python train.py --arch="inception" --model="multi-label image tagger" --crop_scale_min=1 --rotation_deg=10 --depths=[4, 4, 4, 4] --widths=[128, 256, 512, 1024] --eps=1e-06
Rows from block 5, named by matrix and row number. Each number is 128 + 24 x the weight over its row's rms, rounded and kept within 0 to 255. All counts start at 0. Numbers have three digits each. After the name is the row's rms in percent of the matrix's.
# b500: branch 3 reduce pointwise conv (model.blocks.5.b5.0.0.weight, 32x256x1x1), inputs 128-191
b500.0 092:137056143103107093125145108090157127116109097074128099118090138179127118118163143114149135130131151149137146171113145125104133110181138152156153119091138126113136126161149163079089176153143117
b500.1 096:124166105117126097138084207102122124125111097115140118131136094097098079153134114136148076102125181156135125155123119149106114164095130196114124134156078116161125138118077138041123103109100113
b500.2 103:108114162114162139106136134099139123144175114074077126118105137145111123132148158116174115112140169115120136131113141112172153129125073130116132136132107124152107130116120071099099126116124149
b500.3 108:133105121132150115189125160139121132137157159125143157116092123121120133125155114135136097104135157150160100094117131130133103184126125158126099113127131098121088139112133191140088121164145098
b500.4 109:134163096132104146078114144110106125131101126131103117120119141130121137121142104119114133120155127041099166125145081077132168098116111128104110089121174086168110127131124123153135156092124118
b500.5 096:126073117158105144120125094189124115131107151152105088099147081117128160143119085180088158153133141141133164095162129135112119191129128103083159061138158141157131110135175127131090170166122154
b500.6 101:134099121099140150174137064205108115132128150098142127105062129116145133104086102157097090137158114098146165139108126083097176143149110098096097103129153127133117139134153135149110118107140118
b500.7 107:135109115133114114114180113144144109135145121109117139109066111157155141150158128116156095146107067145109130095148174103137093160159099095116126134092188086136203116110186123126098194152087120
b500.8 095:135091149136151144123106077071152102119142114109140122118128120130123143129121128098132113157153121107139128140089144091119111109157112133156128133151112119127114132110160109155128153172146103
b500.9 104:112135094143169103162148185093141133115118085098154198116133096141129121147194160140187115135127098174116094133061070124128118117119159156169141124154106132163087144128152130100142128114127123
b500.10 098:114097127156091137095151157123131104136116111132150167139121122143107163157129127119112111220139067137143071116095149108127141100149134133182174168138135118139131095131158095149123144135149106
b500.11 102:116085108109152129199155093109137101126156118054108150106035128152123103115147128085171106124141135141123112170104166101099130087122146137157137126148105129136119135139127094092110123137122158
b500.12 102:123104141079158120123108107168123121120140130113159121109106143143091123128120136135147072128146122123144119109073134125127172132100145136113167151173089119116140108116142139115143078154135106
b500.13 095:150037128124114147143108118116121163142136112117144107135102121132111129105081149101123135130114151133136113097093138115134130109164120139106156118114129114131147104090148073135159112158135139
b500.14 112:131177141100126096042129128094126142129080129121121149128126118143139104131139143144109093128138107096107091155141100130177114103127143081149113115138146138128178148142112139131138117109116167
b500.15 109:129136114135121152126121109126141146116146142112086119132087132140117119123121136123116096087130114140120117116162157112156114103145114107123130145117137121115133123096108091138120138156129115
b500.16 088:124172122127136113123181138152109109131113153137140132110103140157121118118119123146144137134115140154116145080159126109094135106139144152109145113123156090092139088139158189201117175153181066
b500.17 094:097138093106130109137137166116131126128112107075112131113068084160134157114144163073157081151127126148121121133121120102130075108149153154168127132126115117157115127182104102079128102106128123
b500.18 098:143137131147111076084131079130166122147066135165127083114186092132149134157100129110090107148118122121120131137141108122115175111126123106123128122148138181108113134134139126128125129128106148
b500.19 094:138138155139077149123041109146144141130148130107116102125078118107089159106083131142107113141141171066108130116120160122125100134142083120112120133126146112152103158114091072064128082136120116
b500.20 103:111120127126158136184129105143114126144174112089140151085072132139122087137122108140144115080114138138108126089122120138169144122138128109126121121129139144121147166120115118135150089137113144
b500.21 113:146165130154119171124111170136098134112137152146111115141156155107112134140101094144084119142081155108141096106112142135102148129113090133097140130145147129094123115120119117153129099179168078
b500.22 091:095169132127107155116163117139104131130132149121163130150124139132129128132102122081080123148134164115110138158131159114153141147137133143123049127138151106134143132119143174173096138106128097
b500.23 105:092156150117157112161132115108104145155117115135123131138184152099110127121151135103160162084144119109090124074131106133167146142104133128133112131098164143125127128175105140143162124134118096
b500.24 095:129106149095136131145190105109143147115155133099092100150129167140089131100205141134158161109102133144121121086107108179131156123136127120124180106109134175093113114115115090127161079168130172
b500.25 095:126156145100139135109107118170096160131123093121108119134141131108122106106115122163095079098141114104140115090140111142117176130126119132108182150115149151169135083104083100184152077137137107
b500.26 093:130092149118106106132141164096110157129102122106089128118152112115109148128138127116120129126133137151139099129113139108096108140133121106151170165130165133135114121105154055096093149188128111
b500.27 089:138205146166169147156143125140154117111172146161119149122144121129131131168093139164144106132131132109109156154193129124138131079150157107124091101129120124126151139114119147167146146125148134
b500.28 102:126043117102118118153091157157105134128115151120148107124131127121109131134157107130085136110123139128140077119073126109118113131134105150108123151128132095155168137122187107144078152172148129
b500.29 101:109149176138133141089108126079137148134156155173090121172163133083156153115105144133133163103105129116123125136139128134146084125127133124099129102110146127124183131113098125099152124173130152
b500.30 101:128129116128148144134103124146105138137130115106139161143093126148100108117136109133093131130152145155140071125133132116113179099125126104138184138122147117130130146076121130102116110143145089
b500.31 101:112117162114129135121153125124132141117176136109096096133096161109131138128115158128194108133113139119123102145116173111122114137141113103103132127132110108136166110069150078131128116179168136